config.yaml
inner_norm: false
patch_size: [2, 2]
learning_rate: 0.00094
beta2: 0.95
Rows from block 12, named by matrix and row number. Each number is 200 + 20 x the weight over its row's rms, rounded and kept within 0 to 999. All counts start at 0. After the name is the row's rms in percent of the matrix's.
# f: depthwise 7x7 conv (model.blocks.12.mixer.f.weight, 256x1x7x7), a 7x7 kernel
f.145,097,232,196,221,217,205,181,166,177,197,192,206,191,193,205,195,181,187,230,221,163,185,188,177,187,226,237,189,167,220,215,184,160,160,210,208,191,170,217,235,210,195,177,212,201,199,198,203,199,181
f.146,107,229,217,241,231,214,188,223,230,186,203,193,212,213,174,196,168,173,191,209,174,214,201,178,218,191,151,213,202,179,194,203,182,191,222,217,175,182,228,195,206,170,211,202,217,236,189,210,213,201
f.147,098,211,178,224,164,182,208,211,175,210,228,226,214,183,222,177,204,193,210,193,201,189,202,243,200,159,161,192,226,179,210,193,215,196,186,184,171,187,231,225,196,225,206,195,182,195,224,222,193,227
f.148,107,199,212,218,205,194,188,178,189,163,172,176,178,215,180,182,172,227,227,185,201,200,186,164,217,251,200,163,212,215,203,193,212,211,223,185,210,200,185,171,168,171,195,181,189,182,185,208,213,188
f.149,083,199,191,188,200,183,163,187,181,189,205,249,232,186,182,208,229,193,153,154,217,210,174,200,209,228,200,215,201,187,200,183,197,207,207,207,184,195,222,219,214,200,184,173,201,195,189,191,154,183
f.150,114,227,208,213,167,144,169,176,219,192,201,213,221,198,217,176,172,249,225,191,186,225,197,191,218,216,174,183,225,213,199,190,196,188,188,193,203,190,203,206,213,215,224,238,210,191,221,218,205,200
f.151,085,197,209,201,198,197,163,214,228,236,188,212,207,208,193,229,222,198,202,187,224,191,236,233,180,168,214,240,201,198,236,186,165,194,245,225,184,197,216,193,199,209,198,199,194,206,232,203,178,193
f.152,121,170,190,216,196,186,180,174,184,205,196,207,196,220,213,169,218,216,186,174,192,188,160,202,218,217,180,179,198,210,186,200,211,212,232,184,226,170,203,213,207,241,196,215,201,151,182,213,205,157
f.153,121,178,191,208,226,243,247,252,205,214,174,197,209,174,200,237,216,179,192,205,183,205,247,188,200,183,211,200,199,203,185,190,198,228,212,194,192,186,194,200,209,191,192,191,233,237,208,193,198,214
f.154,107,186,194,200,205,172,204,211,196,199,210,205,190,192,219,235,222,202,195,208,213,208,246,216,165,160,190,212,169,203,215,192,180,228,232,175,205,199,206,180,198,219,203,193,169,165,213,248,224,207
f.155,081,222,185,198,173,167,181,199,200,193,223,184,181,200,221,218,215,245,203,204,204,198,218,201,201,140,214,248,199,227,204,211,213,196,184,185,213,184,214,199,178,184,169,194,216,225,214,215,229,205
f.156,108,211,176,190,215,195,194,194,240,203,228,191,198,175,182,228,188,182,199,191,202,199,192,195,152,199,212,208,179,226,200,213,212,158,194,195,225,174,187,179,184,212,207,154,195,196,206,246,220,172
f.157,100,204,212,196,199,190,206,246,210,216,190,233,193,184,192,197,202,209,198,179,221,214,179,199,177,237,190,220,180,153,222,189,220,203,167,189,174,228,173,180,200,205,171,211,154,204,213,182,217,207
f.158,100,212,217,191,168,186,201,220,175,222,204,210,196,188,210,193,227,185,182,190,221,223,184,227,213,189,160,202,192,224,202,215,249,225,215,198,215,239,188,176,193,224,242,189,181,196,187,177,199,181
f.159,106,211,214,227,228,241,208,237,218,196,214,169,214,185,219,226,193,210,172,205,213,216,210,189,217,243,185,209,178,225,188,180,172,205,234,180,208,173,200,201,209,200,201,219,192,213,177,215,197,162
f.160,105,179,183,185,188,192,177,179,190,243,222,206,196,222,187,190,209,190,181,201,222,207,185,238,238,216,233,211,208,188,190,215,187,234,191,201,216,226,204,176,197,238,233,196,156,215,184,201,185,202
f.161,100,199,228,237,240,199,196,197,186,211,173,168,193,207,210,230,192,188,210,209,188,208,202,174,210,242,213,186,193,171,171,197,208,155,173,197,212,196,192,178,176,196,229,189,192,193,194,219,172,232
f.162,114,190,192,166,214,187,151,190,185,212,182,191,229,184,210,199,204,205,198,214,178,165,239,196,198,208,238,203,175,235,218,186,207,220,200,195,222,196,174,198,207,206,180,237,208,195,219,226,187,164
f.163,114,223,199,175,220,194,174,181,222,190,187,231,222,198,205,241,202,164,200,233,196,186,217,214,182,201,200,202,184,216,213,193,197,197,151,200,193,195,165,197,251,186,170,181,226,181,201,209,212,198
f.164,082,196,198,232,224,193,218,210,187,204,190,178,189,181,190,196,207,216,209,187,220,224,181,158,195,209,204,207,174,205,214,236,233,217,184,220,188,190,171,186,166,164,217,219,186,240,208,220,229,173
f.165,087,196,200,178,162,183,204,236,206,200,217,171,193,230,196,200,220,176,178,195,213,204,181,211,167,154,218,216,200,213,224,204,209,240,220,187,238,220,196,209,231,223,208,217,209,199,192,193,222,220
f.166,077,172,193,195,232,186,190,220,158,185,198,199,220,178,196,246,210,222,200,193,211,166,200,203,170,208,214,212,206,179,202,214,204,205,190,225,204,208,183,194,240,182,195,174,197,149,181,181,178,220
f.167,085,221,220,196,183,202,197,231,195,222,207,207,185,184,229,196,205,231,186,201,214,219,222,202,204,129,167,224,234,231,204,183,187,195,198,212,225,194,192,211,195,202,209,225,203,175,217,236,206,192
f.168,095,190,187,203,210,206,227,161,212,234,219,207,183,213,220,206,203,199,195,187,188,191,226,192,202,249,208,195,228,231,213,222,189,206,265,193,220,219,200,204,216,220,199,191,209,198,185,217,200,158
f.169,088,234,214,210,187,191,214,183,209,182,203,197,188,178,200,196,167,189,229,190,192,202,168,154,182,252,237,190,176,209,182,191,236,200,180,174,208,198,186,210,200,193,186,210,177,179,172,195,196,176
f.170,113,207,210,217,197,204,189,219,225,183,147,179,233,191,220,193,192,208,213,200,190,190,219,212,154,184,204,179,193,209,207,188,208,186,198,190,155,176,196,230,228,180,172,191,232,200,216,187,172,176
f.171,062,219,174,263,218,226,223,197,209,176,188,184,223,198,228,222,200,202,217,181,219,193,197,174,177,190,208,181,192,218,204,199,186,177,204,186,173,200,191,225,197,165,209,178,215,235,229,219,195,210
f.172,097,163,226,202,214,209,213,169,181,209,207,196,215,199,211,177,189,195,220,231,165,176,161,188,244,225,220,176,174,182,193,190,205,215,203,176,210,183,205,195,213,219,197,214,191,196,226,230,238,201
f.173,113,173,174,199,185,187,167,162,213,235,192,209,202,235,197,169,224,193,195,227,224,204,212,236,186,245,222,205,215,184,182,210,192,200,195,190,186,189,218,213,214,175,187,221,182,199,165,198,182,189